From a checkpoint of a small image classifier: arch vit, moe expert_choice.
Rows from block 5 of a small image classifier, named by matrix and row number. Rows with one number within an expert belong to one neuron, the router's apart. Each number is 200 + 30 x the weight over its row's rms, rounded and kept within 0 to 999. All counts start at 0.
After each expert's rows are labels from the 100 images, of 14848, where the router gives the expert most weight on average: "top examples" is what is common among them. Only what is clearly more common there than usual is listed. The data: fractals drawn by 1,000 iterated function systems, in grey. In brackets: how many of the 100, against the usual share in percent.
# router: router (model.blocks.5.mlp.router.weight, 16x128, trained with AdamW), inputs 0-63
# up: expert up (model.blocks.5.mlp.up, 16x32x128), inputs 0-63
# down: expert down (model.blocks.5.mlp.down, 16x128x32, transposed), outputs 0-63

# expert 2
router.2,158,229,211,242,244,183,176,194,214,173,162,177,210,201,208,232,166,156,201,215,228,163,216,144,216,250,278,217,193,170,157,203,188,130,222,148,229,151,196,169,218,199,180,168,178,231,250,192,223,230,145,224,215,244,173,250,231,183,210,213,214,139,215,201
up.5,191,203,236,233,252,212,187,229,260,244,146,247,215,189,242,218,192,195,173,247,186,210,245,239,211,203,170,144,181,206,179,230,229,195,235,212,214,233,179,217,175,239,173,190,132,186,227,153,158,148,167,211,215,214,176,170,215,204,210,193,208,253,164,153
down.5,201,252,214,149,259,218,168,206,188,170,224,179,239,220,234,179,258,209,217,219,223,179,215,220,231,186,221,228,198,236,196,188,219,197,201,141,160,157,187,181,173,204,226,205,140,212,153,202,194,123,177,218,180,184,156,206,196,165,269,191,161,202,161,230
up.6,208,201,197,254,254,188,175,193,196,175,159,200,170,207,190,238,189,159,215,205,200,223,241,195,211,197,233,191,153,186,157,188,264,108,222,144,176,180,202,185,164,234,200,194,184,209,265,179,153,180,207,228,214,187,197,171,210,207,197,219,226,157,223,253
down.6,176,244,245,185,175,223,199,226,203,190,169,161,205,218,267,199,169,212,225,228,178,161,210,205,219,187,171,149,203,226,186,185,181,220,211,220,175,204,156,151,213,239,176,215,175,154,224,163,184,251,230,195,251,232,206,142,181,231,215,236,210,181,163,195
up.7,181,208,202,193,178,189,173,196,172,183,203,204,165,219,185,196,194,220,161,207,150,189,176,171,198,209,216,202,258,238,177,170,173,226,145,217,194,243,221,205,229,211,147,174,209,208,205,187,204,178,270,158,200,117,176,207,247,230,200,210,174,192,160,158
down.7,208,181,145,146,238,172,224,211,163,243,188,189,220,256,206,168,171,213,229,181,239,215,215,234,141,210,153,193,232,219,227,178,222,176,163,255,179,245,258,158,257,155,184,126,194,228,172,187,194,198,253,207,183,181,206,226,182,191,152,161,230,161,174,190
up.8,202,254,235,212,238,175,245,197,205,166,204,209,213,197,168,206,257,220,252,207,195,251,222,163,213,210,231,205,227,184,229,187,205,161,205,208,140,132,169,195,132,171,182,200,225,142,187,208,179,234,241,204,185,185,231,210,225,205,161,176,203,213,206,188
down.8,213,175,215,204,178,244,156,196,146,229,184,255,201,249,197,205,173,236,222,164,251,206,150,185,249,175,195,203,243,185,202,143,166,198,210,188,162,203,210,181,170,172,231,202,169,176,153,170,209,209,184,180,229,179,247,203,168,188,143,165,230,155,205,174
top examples: sparse (73 vs 26.3)

# expert 9
router.9,151,215,189,194,219,201,245,231,198,216,229,175,216,209,201,206,222,215,180,198,252,191,159,225,188,205,178,171,201,188,256,167,211,230,179,229,269,235,258,203,165,192,182,255,179,186,203,231,232,179,250,175,195,176,165,185,231,188,215,165,203,254,200,138
up.28,247,189,187,159,216,228,228,222,203,216,213,193,210,240,202,183,248,189,209,232,191,177,177,221,153,190,212,201,168,209,227,256,263,186,168,213,208,189,158,197,187,213,193,149,162,243,191,157,205,253,128,169,190,201,285,195,182,216,243,251,175,231,197,195
down.28,210,141,184,234,213,171,177,199,161,218,234,175,199,209,143,279,227,160,264,225,198,224,254,128,161,193,209,254,220,161,178,197,169,213,199,215,230,245,201,191,165,192,203,215,146,195,196,212,135,215,210,217,221,173,211,274,224,161,180,210,221,205,196,175
up.29,262,234,167,210,253,187,188,208,237,181,212,180,235,196,189,180,208,225,163,192,173,206,172,220,198,222,225,222,186,147,173,206,301,238,226,200,218,165,164,218,153,178,138,268,204,216,179,177,239,150,190,171,233,235,191,210,161,189,223,216,223,204,226,164
down.29,223,224,167,138,191,217,202,197,229,221,186,171,212,204,223,192,246,186,237,177,233,167,265,232,184,189,201,207,216,213,197,222,236,253,177,202,228,175,134,194,187,193,151,162,189,181,223,182,206,183,178,201,249,222,195,172,211,204,252,196,205,217,159,227
up.30,214,195,160,172,193,231,199,221,250,199,170,207,171,144,224,185,189,176,200,221,234,173,182,204,194,169,179,254,223,166,270,123,215,188,182,170,186,185,182,233,186,227,209,194,199,185,190,183,207,192,209,171,198,247,188,158,263,188,191,212,116,168,198,230
down.30,187,213,218,238,221,178,184,190,247,218,153,164,175,183,202,150,188,138,188,152,215,155,123,189,235,204,221,176,267,142,193,165,171,220,229,170,203,224,191,205,216,205,164,203,191,219,221,214,179,199,208,202,219,210,201,190,232,178,227,186,174,195,154,199
up.31,203,225,226,194,110,164,243,188,168,149,221,156,212,153,217,165,236,175,191,201,181,187,246,173,240,215,221,205,232,246,235,249,211,187,215,199,176,178,200,198,198,205,222,150,202,181,222,174,222,209,143,227,131,210,219,165,211,167,220,182,158,241,230,200
down.31,165,225,167,210,178,186,208,205,224,229,232,164,216,216,182,196,190,180,199,177,234,154,251,201,199,158,214,199,165,171,216,245,184,214,223,155,126,225,177,211,187,233,198,157,205,182,239,214,210,215,215,184,217,211,148,217,261,228,205,181,260,191,209,195
top examples: two maps (100 vs 25.7); sparse (100 vs 26.3)

# expert 14
router.14,214,238,133,156,236,245,147,220,190,218,234,202,210,176,217,204,207,170,241,203,224,202,196,203,149,211,261,261,159,156,208,190,205,178,176,172,213,110,165,176,216,194,174,201,190,251,185,210,201,197,184,210,225,196,178,230,231,206,214,225,199,200,191,242
up.0,235,130,184,183,189,267,139,124,205,247,164,224,192,163,146,202,230,180,245,178,210,252,201,223,194,181,171,244,192,202,218,197,152,219,227,215,173,226,200,254,206,211,227,179,202,217,133,228,205,235,218,211,183,157,203,216,198,170,119,246,245,180,208,239
down.0,251,190,205,191,220,177,217,239,204,195,264,267,205,199,191,160,120,121,172,199,125,227,170,211,177,183,246,240,166,229,238,291,267,198,194,199,164,222,183,194,225,178,136,222,262,161,209,169,173,254,204,215,188,209,183,216,229,209,211,236,184,187,198,224
up.1,189,234,171,132,223,225,196,248,213,213,190,223,250,199,195,194,197,179,107,164,217,219,194,234,170,182,199,246,198,184,221,197,205,227,224,193,170,198,247,206,222,187,160,177,241,186,217,216,149,182,214,177,196,235,158,199,240,198,181,237,211,180,162,247
down.1,184,180,200,222,206,197,209,159,281,181,156,191,192,234,189,183,164,167,236,213,193,207,142,246,148,231,180,235,198,191,184,190,164,169,170,230,229,211,186,208,197,187,187,244,193,221,165,235,229,222,225,222,171,188,210,222,196,191,255,180,189,238,231,238
up.2,196,296,282,190,206,164,219,215,189,148,210,180,178,178,226,209,226,234,159,193,186,228,234,176,177,154,277,178,153,203,210,212,131,183,274,194,208,170,225,174,208,159,188,180,151,207,207,176,197,233,225,191,219,225,212,165,191,207,172,181,163,156,220,221
down.2,183,189,170,183,256,230,185,242,141,181,181,181,180,225,230,179,242,146,233,177,220,235,232,209,146,196,185,202,237,262,200,185,185,200,132,200,231,129,151,194,236,265,190,187,223,178,166,173,213,193,225,215,251,181,181,169,205,232,171,163,189,182,214,240
up.3,211,210,192,197,209,216,224,192,228,183,234,188,219,231,193,218,241,205,173,177,227,199,142,233,160,229,166,216,182,213,218,228,164,263,205,189,159,199,215,203,189,204,158,215,210,217,155,193,128,224,195,199,133,194,154,242,203,226,153,196,216,225,187,231
down.3,182,173,185,198,184,256,199,237,197,165,228,196,231,228,240,168,217,234,189,198,162,177,151,242,176,191,208,192,283,233,260,194,175,180,238,181,165,137,187,236,224,189,241,206,152,185,206,228,150,241,185,195,205,219,233,195,164,174,215,172,195,230,189,193
top examples: sparse (77 vs 26.3)

# expert 1
router.1,188,213,207,198,160,211,210,175,230,187,149,246,196,213,193,212,221,226,218,185,210,177,243,190,239,142,185,188,209,160,185,204,221,251,235,187,132,148,211,221,206,223,196,244,196,183,206,160,184,212,201,191,169,217,213,186,190,185,213,209,161,141,185,160
up.23,169,159,143,214,208,173,233,159,215,189,174,216,201,217,195,195,177,224,222,219,211,133,186,204,194,236,205,261,220,199,174,189,227,170,192,158,185,145,186,210,194,191,198,184,173,211,245,201,182,204,191,175,188,149,218,242,170,156,156,158,240,170,242,180
down.23,275,191,197,174,177,179,213,204,165,191,240,148,194,200,204,136,242,204,164,188,151,209,200,153,160,204,165,219,182,193,245,194,168,249,206,244,247,218,199,198,239,222,175,150,213,121,219,217,207,200,242,191,196,239,281,199,226,195,221,260,158,231,162,221
up.24,206,176,236,172,212,200,200,169,247,192,193,218,201,186,255,189,185,216,167,175,209,126,203,195,266,231,209,164,184,178,197,185,184,222,254,187,173,169,205,156,155,237,245,254,167,174,182,216,266,216,210,202,218,229,180,209,238,192,220,202,194,196,210,143
down.24,163,140,204,180,216,216,190,209,242,220,194,230,182,183,230,158,217,210,228,191,163,215,187,157,155,183,164,235,186,218,193,231,221,227,211,223,184,209,241,158,221,185,209,209,246,207,114,210,241,190,233,230,203,170,185,182,198,165,230,175,227,233,164,197
up.25,199,273,190,213,179,294,219,163,257,197,173,211,219,202,200,224,189,189,167,135,192,212,170,174,217,223,207,195,171,182,171,155,188,176,216,194,167,213,182,179,148,179,206,229,216,239,197,225,226,197,256,183,151,181,162,171,213,154,175,209,168,219,247,232
down.25,239,213,207,183,207,152,211,213,181,207,197,206,235,153,197,183,224,220,206,146,200,211,185,172,222,179,208,177,281,175,216,181,168,234,202,206,246,186,229,199,204,214,232,200,261,221,224,204,175,219,185,157,197,209,221,165,136,176,214,135,241,231,166,231
up.26,108,207,196,163,217,267,193,204,195,172,185,213,233,197,209,190,253,237,175,155,254,197,238,182,247,269,207,150,187,160,183,207,248,166,169,232,255,173,205,207,197,192,192,225,236,182,231,208,161,222,253,147,159,244,210,192,217,166,214,220,211,228,224,234
down.26,165,181,129,234,187,192,163,173,214,188,230,210,223,206,191,243,234,208,205,207,161,221,220,250,166,195,187,223,218,248,246,193,167,150,131,160,132,215,213,237,268,180,176,168,235,209,200,150,161,183,166,196,193,170,232,229,196,164,185,179,209,191,173,211
top examples: dark on light (63 vs 30.8)

# expert 4
router.4,253,205,241,206,181,133,185,188,186,177,210,193,142,142,200,181,213,218,237,196,173,199,201,193,169,188,209,213,224,212,168,187,150,206,182,225,230,193,149,199,240,249,240,232,245,217,219,198,196,243,193,196,184,260,231,240,196,204,222,200,209,185,208,270
up.5,167,182,184,168,257,144,194,218,248,160,202,178,107,179,204,179,209,220,196,152,176,176,195,198,177,160,194,212,194,205,254,150,178,214,202,210,250,203,238,192,171,170,177,255,210,169,188,247,247,223,238,202,219,214,197,195,214,196,199,234,230,201,166,170
down.5,178,224,277,183,189,229,223,168,202,228,234,230,156,202,277,182,156,200,227,210,179,217,168,199,229,163,158,235,166,176,180,226,226,217,170,169,245,195,236,183,227,182,243,234,230,209,163,206,236,162,196,176,220,213,201,126,199,216,215,219,188,264,169,214
up.6,226,175,198,195,243,222,190,193,193,176,178,231,167,247,145,137,169,202,225,215,218,208,214,156,210,202,257,178,179,157,190,145,174,190,123,220,181,216,218,176,220,178,222,277,214,206,176,256,224,193,205,157,206,193,210,225,188,155,195,230,191,185,226,253
down.6,204,168,215,221,150,212,187,204,197,175,203,193,177,135,236,202,127,145,228,181,162,152,199,187,213,191,185,211,229,201,220,202,208,167,235,164,207,168,205,221,208,168,153,243,230,215,243,167,226,165,247,260,207,181,179,206,220,205,195,178,177,218,196,250
up.7,196,191,152,160,151,184,211,172,234,152,214,200,197,180,159,242,209,243,179,179,223,214,200,207,256,238,233,201,219,193,223,199,170,289,213,215,254,148,193,185,137,180,185,259,202,181,236,188,209,201,240,177,161,237,223,182,230,166,200,133,201,246,235,194
down.7,170,218,195,180,214,168,242,184,220,208,240,199,197,206,170,190,185,230,174,202,224,237,147,153,199,179,197,182,126,178,214,120,204,184,171,191,259,218,248,188,211,162,214,230,223,200,184,236,234,143,255,196,216,204,286,237,214,191,201,167,208,194,210,210
up.8,192,168,158,137,217,142,214,226,152,140,234,177,242,198,254,246,216,172,223,266,181,244,235,190,210,227,195,237,262,191,239,161,248,179,179,176,167,218,205,223,230,219,240,212,131,242,192,194,187,193,146,181,222,171,182,199,243,137,168,179,201,200,188,212
down.8,191,195,191,191,194,169,209,144,197,249,158,250,242,205,176,204,271,149,188,188,171,213,223,224,196,212,223,202,188,243,200,262,202,215,188,210,182,199,190,185,234,211,188,174,252,226,186,230,203,156,234,201,174,173,162,164,233,210,172,181,202,244,187,246
top examples: sparse (62 vs 26.3)

# expert 11
router.11,193,237,226,167,233,251,188,253,245,197,204,219,213,180,193,250,190,216,146,204,174,272,193,216,219,237,197,219,195,189,174,208,215,137,210,234,235,213,173,185,116,146,194,207,219,211,214,183,218,196,179,233,218,182,220,200,198,188,205,216,196,187,216,218
up.5,190,194,237,224,252,290,197,227,185,214,176,215,227,214,197,254,187,229,167,168,160,231,188,205,205,271,215,252,140,176,149,172,160,119,222,213,185,193,199,208,166,169,192,193,226,245,208,205,176,208,168,242,180,201,177,191,194,176,204,227,248,141,222,218
down.5,236,186,187,217,203,205,185,191,189,200,166,196,166,210,171,151,139,215,206,197,200,219,171,228,174,214,182,200,211,301,123,194,151,147,199,233,232,237,198,245,218,212,233,161,196,196,202,247,175,247,207,218,208,211,203,211,188,228,175,219,187,231,172,192
up.6,215,177,147,197,211,205,194,195,246,240,229,205,200,234,193,206,183,149,140,152,175,185,240,201,213,190,191,186,169,196,238,274,260,233,212,198,217,212,239,231,168,207,143,163,175,196,230,171,170,147,192,223,198,193,173,201,200,207,263,185,186,238,218,218
down.6,212,208,238,191,199,186,200,226,174,208,175,235,177,262,204,176,154,180,177,238,210,206,144,187,234,287,234,182,164,152,190,190,209,232,162,131,220,240,221,176,196,197,168,167,232,173,170,202,175,189,161,159,255,190,200,221,240,188,229,257,174,241,182,164
up.7,189,222,209,193,235,204,191,191,257,173,144,186,191,205,261,232,172,193,162,223,196,253,208,228,192,231,203,248,122,199,157,210,203,140,237,234,202,188,248,192,136,154,184,192,184,195,195,223,189,190,194,214,170,233,205,177,186,214,197,279,228,167,241,182
down.7,146,204,226,187,225,239,184,253,207,223,208,186,196,219,209,245,148,156,172,175,165,221,133,206,185,242,204,171,186,231,149,177,196,148,183,207,163,197,149,164,194,184,248,200,140,194,184,231,197,180,230,230,234,225,187,223,238,186,229,215,188,190,232,243
up.8,203,218,219,220,169,173,192,209,214,200,200,144,196,182,176,188,222,252,233,182,164,231,222,148,209,203,241,192,246,199,283,182,187,178,193,211,239,187,174,155,244,193,169,224,222,240,185,180,213,269,234,235,173,216,163,217,175,190,223,196,172,172,223,240
down.8,170,231,212,179,146,180,195,196,177,212,181,183,202,189,179,141,271,221,228,209,185,195,233,174,175,174,216,234,254,240,227,188,195,203,197,195,182,139,203,169,243,169,170,210,267,227,172,181,254,219,227,212,195,210,180,180,143,216,180,186,208,200,179,197
top examples: dense (32 vs 9.7)

# expert 13
router.13,146,178,210,193,144,180,230,228,167,159,176,204,211,233,173,224,173,254,176,196,178,208,252,242,176,153,168,198,198,191,230,206,231,243,191,206,148,187,181,211,195,183,183,204,156,183,273,143,174,198,209,161,168,186,230,143,208,237,150,182,174,184,212,155
up.28,189,179,229,205,155,251,181,188,188,262,173,233,188,200,226,251,170,213,183,164,180,216,168,211,220,205,225,208,175,180,164,220,182,207,210,161,179,167,130,188,121,213,193,249,205,212,213,200,147,185,209,189,161,224,212,210,216,235,171,236,162,168,208,210
down.28,177,196,246,280,226,129,241,165,258,178,202,196,153,244,223,229,205,195,193,171,220,145,192,192,242,194,206,163,126,172,196,214,224,241,183,225,209,232,241,190,158,244,214,205,202,175,201,245,208,215,236,176,223,220,185,174,210,162,198,198,201,170,230,163
up.29,147,186,203,182,218,149,249,233,207,165,178,193,189,193,196,228,180,186,178,199,208,178,202,232,240,210,179,212,133,166,208,236,242,255,169,194,247,236,221,218,185,184,161,228,184,233,227,168,221,193,183,242,185,206,190,221,197,194,176,194,219,210,240,127
down.29,248,174,180,180,221,192,204,228,220,215,222,194,205,235,213,243,215,178,205,202,178,200,183,214,136,180,189,235,211,187,217,186,216,263,206,208,204,241,153,199,151,230,161,225,219,171,165,189,227,183,204,188,221,179,195,208,219,211,192,216,232,198,195,186
up.30,132,216,215,205,199,168,193,179,232,213,182,200,188,216,166,179,175,270,207,212,275,188,231,181,190,229,275,188,195,213,177,219,153,155,177,181,222,178,218,180,161,130,168,175,203,212,179,189,164,160,203,201,208,182,251,207,204,236,200,207,206,185,224,201
down.30,260,193,175,250,123,218,192,212,196,223,221,235,190,184,179,159,224,154,170,186,166,199,208,187,185,181,230,229,215,179,187,197,239,205,156,144,196,132,167,197,145,215,171,220,199,209,203,206,240,194,161,226,237,232,219,191,199,277,193,213,187,236,208,158
up.31,164,167,188,250,203,215,188,166,218,190,182,206,198,210,125,237,245,251,226,234,163,174,245,171,185,211,221,180,195,182,243,212,184,198,138,191,199,136,220,197,209,175,190,254,171,268,215,205,171,216,187,193,195,195,189,195,145,188,194,197,187,180,241,136
down.31,194,241,227,164,200,188,206,252,173,167,187,176,241,195,194,231,177,207,170,182,218,196,183,215,211,181,136,231,211,164,210,266,145,203,178,281,217,215,174,183,258,220,195,205,217,163,216,151,176,237,220,164,173,257,217,202,196,209,238,235,202,217,187,237
top examples: dense (68 vs 9.7)

# expert 7
router.7,187,199,195,166,252,173,220,137,249,186,181,198,162,217,213,170,202,249,188,145,259,175,184,188,178,216,171,182,218,174,211,130,192,254,211,215,228,181,213,185,256,217,212,184,191,184,160,216,240,178,233,186,203,232,191,139,184,150,221,182,180,234,163,200
up.5,184,224,180,206,157,161,203,211,208,188,207,153,205,190,194,153,207,210,209,188,191,160,222,160,211,185,200,172,285,215,265,204,163,221,257,216,232,195,228,179,258,173,201,208,213,176,221,194,248,245,233,175,209,244,190,190,190,185,185,189,126,191,142,160
down.5,237,218,241,201,218,205,200,205,202,231,227,224,179,216,214,166,145,245,209,201,164,197,150,214,229,157,149,174,158,203,205,189,256,248,228,208,200,173,186,170,204,210,227,204,188,212,148,235,239,194,211,192,184,186,173,147,202,176,215,212,173,251,226,210
up.6,227,208,179,205,198,266,183,226,154,170,179,214,211,250,213,213,196,238,204,181,194,279,194,195,149,238,239,188,240,237,168,187,159,153,126,202,224,193,165,171,237,169,215,237,200,183,214,216,163,202,234,195,202,199,209,272,188,217,231,181,164,170,234,215
down.6,171,255,202,207,179,173,207,216,224,188,211,170,172,228,241,189,200,203,206,231,176,218,225,154,210,161,199,224,127,184,145,194,227,243,196,177,228,230,204,165,193,220,234,242,178,203,199,199,151,167,198,216,271,245,243,190,214,202,168,162,197,130,212,202
up.7,186,200,225,197,163,206,190,182,155,209,213,235,179,158,171,163,232,165,203,181,232,219,202,202,125,219,232,216,179,223,180,163,146,156,228,200,150,219,214,224,191,237,205,236,221,218,179,225,235,157,183,203,238,172,200,246,224,202,178,231,263,203,188,250
down.7,187,186,207,232,197,254,257,216,166,234,185,187,234,141,211,157,217,222,166,210,242,228,205,175,189,198,205,215,201,138,218,195,134,166,182,242,188,230,204,221,202,184,178,145,171,194,242,177,221,244,156,192,257,226,223,218,223,237,228,156,196,206,196,149
up.8,160,219,157,212,169,179,224,142,191,134,200,188,205,251,217,243,191,215,215,167,202,177,193,185,205,218,205,210,215,166,161,188,144,221,179,212,212,204,209,218,199,234,185,165,175,104,243,225,173,224,222,243,202,216,205,227,195,234,230,227,179,166,197,189
down.8,177,199,176,153,260,184,229,191,207,210,255,216,181,240,196,174,182,205,207,192,227,223,228,218,216,112,159,212,203,197,178,219,223,173,142,187,256,217,186,185,249,217,188,209,240,202,201,208,212,196,182,154,244,164,193,211,190,188,191,157,197,193,207,239
top examples: two maps (100 vs 25.7); sparse (100 vs 26.3)

# expert 0
router.0,200,197,246,235,177,161,196,178,183,193,225,196,162,173,172,224,166,218,212,165,223,223,263,156,228,160,192,227,168,212,184,210,167,172,189,211,131,177,241,197,144,257,223,205,172,210,263,194,213,199,196,223,179,200,194,227,197,181,168,205,187,114,218,187
up.0,201,227,242,159,172,231,217,191,173,184,175,215,195,157,165,204,193,246,188,194,159,222,230,173,222,233,238,239,246,144,239,194,111,219,229,204,209,196,207,169,209,184,186,193,198,259,162,174,263,200,187,195,131,196,182,193,248,193,166,118,177,146,176,241
down.0,199,165,173,232,201,214,210,190,257,220,212,176,223,185,160,174,155,209,150,218,220,191,200,226,202,243,201,180,222,253,211,214,177,223,151,157,183,189,230,206,160,183,217,221,151,292,198,192,268,162,220,219,164,143,161,177,218,199,214,199,176,198,189,237
up.1,183,233,229,199,179,243,157,196,208,214,151,188,208,164,191,179,173,247,166,207,202,217,209,192,198,229,152,211,185,214,194,156,127,287,264,228,148,179,179,200,210,170,192,236,173,208,191,204,252,212,232,193,183,189,191,164,219,180,139,202,218,157,157,208
down.1,179,187,212,147,253,244,190,218,192,173,286,147,233,197,179,177,252,212,209,240,184,204,200,195,189,189,179,198,195,164,149,219,242,156,193,213,231,177,250,174,124,257,157,204,216,242,134,189,228,217,201,165,189,217,174,145,214,237,184,167,230,231,205,216
up.2,152,251,154,216,213,196,218,213,159,199,214,173,229,240,206,189,185,208,196,203,186,180,175,201,203,147,168,203,162,226,185,259,207,223,237,199,171,278,233,246,224,163,153,221,180,192,182,197,186,148,195,209,213,133,124,173,177,228,201,202,204,144,207,122
down.2,191,212,171,153,295,165,224,230,196,182,178,156,213,267,199,202,166,184,212,208,236,237,168,215,172,181,160,179,247,177,211,193,235,182,190,211,231,217,196,165,212,198,215,212,139,189,177,207,185,189,171,219,207,255,160,178,180,231,212,169,207,212,209,149
up.3,216,209,177,217,201,159,146,220,227,243,203,233,220,207,213,212,187,233,185,119,203,134,196,185,175,127,200,206,207,204,199,200,275,227,222,155,200,191,221,179,177,244,215,192,174,210,249,161,188,178,184,186,166,209,220,179,211,240,179,219,217,156,196,158
down.3,207,211,202,245,221,179,149,196,209,204,204,162,199,230,248,225,193,166,171,191,152,191,202,173,215,207,116,245,217,195,144,207,277,234,235,215,213,176,215,245,215,191,237,189,165,200,180,217,208,202,113,218,197,229,193,186,153,155,221,235,171,212,231,183
top examples: three maps (53 vs 25.3)

# expert 8
router.8,151,205,183,215,180,235,241,233,187,181,200,161,248,224,191,253,248,197,229,187,187,169,189,194,214,175,205,161,227,141,238,234,203,208,199,193,184,183,222,207,164,229,228,151,218,211,209,177,157,244,173,177,130,166,204,193,206,233,223,180,169,225,175,152
up.5,223,296,210,192,225,198,225,208,191,213,179,191,186,231,196,192,193,214,168,188,212,257,216,161,195,140,212,187,214,172,208,159,203,154,145,200,255,177,203,192,166,188,220,225,185,184,206,206,205,213,262,162,220,232,194,136,218,237,179,183,207,184,189,203
down.5,205,222,246,210,170,206,267,196,136,164,261,225,211,237,177,171,227,230,200,205,219,194,194,220,230,244,203,140,220,222,233,222,108,198,137,187,152,205,166,192,218,143,227,117,189,180,233,175,183,196,244,166,209,170,241,206,218,208,175,170,192,171,211,199
up.6,224,177,183,157,196,197,201,233,243,179,206,147,243,194,170,209,194,247,181,207,213,223,146,231,203,171,167,181,188,219,132,223,183,219,168,204,212,175,199,210,169,196,189,235,178,195,201,249,175,223,186,221,241,144,225,211,177,230,184,196,237,201,151,209
down.6,144,204,138,215,229,212,250,150,234,212,157,199,187,261,185,214,262,208,158,171,262,208,190,188,246,214,232,202,161,148,180,196,178,250,169,198,179,212,232,185,190,213,188,212,252,146,167,188,220,171,279,171,170,195,187,198,194,206,218,215,208,181,239,212
up.7,177,209,251,223,235,234,159,205,194,210,182,201,186,225,145,238,220,217,193,186,153,184,209,191,164,206,209,239,180,196,203,211,113,131,214,193,258,214,172,172,200,197,175,191,198,197,221,177,152,210,233,198,177,147,176,260,227,208,223,228,208,187,179,234
down.7,160,226,171,219,219,225,235,143,210,230,221,142,221,217,232,218,195,182,238,150,186,217,153,221,196,162,225,219,204,192,169,178,174,185,133,238,216,196,257,171,194,196,215,206,196,277,175,224,155,188,177,215,231,209,197,240,150,207,183,225,197,182,235,216
up.8,162,236,203,212,213,183,211,174,213,148,172,170,177,234,203,173,187,200,213,223,207,223,236,230,175,262,225,183,200,236,159,172,184,206,211,197,205,223,241,205,188,199,157,234,193,198,149,205,237,186,150,163,194,231,226,192,214,175,222,160,210,179,216,151
down.8,182,167,241,203,217,174,199,189,241,196,166,165,209,175,145,253,209,243,208,212,177,199,207,219,168,248,209,203,199,212,153,197,243,186,182,243,238,210,205,169,191,254,219,228,224,269,251,122,210,256,207,209,211,163,184,229,162,178,225,209,188,228,197,192
top examples: five maps (50 vs 24.1)

# expert 5
router.5,210,159,120,199,191,183,208,208,199,248,163,198,233,217,174,181,140,182,178,209,217,207,145,227,180,151,166,222,232,210,152,184,222,272,188,165,193,248,179,232,218,166,161,219,223,163,204,233,134,172,195,203,233,177,185,199,217,250,170,219,222,160,160,176
up.28,201,251,228,218,189,201,206,215,231,184,216,242,199,200,141,204,199,222,203,179,237,226,202,195,215,159,192,205,127,189,243,180,188,192,126,195,199,131,171,226,217,214,233,173,188,162,184,156,250,220,254,160,229,182,193,180,236,193,192,192,167,223,187,198
down.28,253,230,230,255,219,180,155,182,183,199,188,206,165,228,214,179,185,175,226,212,160,188,210,186,241,180,267,198,253,205,200,211,205,185,211,246,214,195,248,190,230,177,253,206,163,201,188,161,230,198,239,203,219,218,254,242,202,192,185,173,158,204,201,223
up.29,206,202,239,148,227,140,199,226,216,133,208,203,193,182,228,237,150,225,203,178,193,226,197,229,211,231,223,235,216,199,223,235,170,156,196,215,184,111,158,214,223,238,223,192,132,182,208,189,219,193,168,166,218,261,228,170,138,193,204,211,167,196,178,194
down.29,286,200,187,219,187,222,211,187,195,183,211,232,184,217,227,200,180,129,191,207,189,242,177,219,222,170,191,219,203,210,226,208,179,229,198,217,259,185,188,225,141,253,197,205,185,229,211,200,190,185,187,178,188,238,268,197,224,203,221,204,190,183,190,211
up.30,212,224,159,177,201,289,228,166,221,234,161,216,181,211,189,221,161,175,171,201,202,207,202,228,190,198,174,204,151,193,213,192,198,165,209,228,180,259,224,190,177,146,152,273,234,226,207,216,198,145,243,226,230,217,225,248,224,212,183,223,207,212,226,197
down.30,180,196,181,186,174,162,234,168,267,147,183,194,151,203,219,213,236,162,186,225,171,258,217,203,154,170,208,145,231,268,168,166,248,216,222,165,180,185,149,188,237,229,187,164,199,149,217,163,188,175,204,173,223,208,215,176,223,145,180,206,147,214,171,192
up.31,207,215,155,195,209,162,232,262,293,187,149,224,197,188,207,218,168,208,166,180,209,221,184,202,214,207,221,194,200,159,208,240,238,169,159,188,142,185,201,167,134,210,238,235,182,206,227,184,225,189,240,253,188,230,203,162,182,228,219,206,202,170,191,198
down.31,200,171,182,181,213,176,207,201,186,192,218,200,203,210,187,222,256,219,254,278,183,181,193,218,201,192,251,206,194,247,236,179,211,221,194,201,190,256,189,170,205,197,161,113,241,209,178,200,156,236,250,163,204,176,182,128,169,188,165,193,214,213,182,198
top examples: sparse (59 vs 26.3)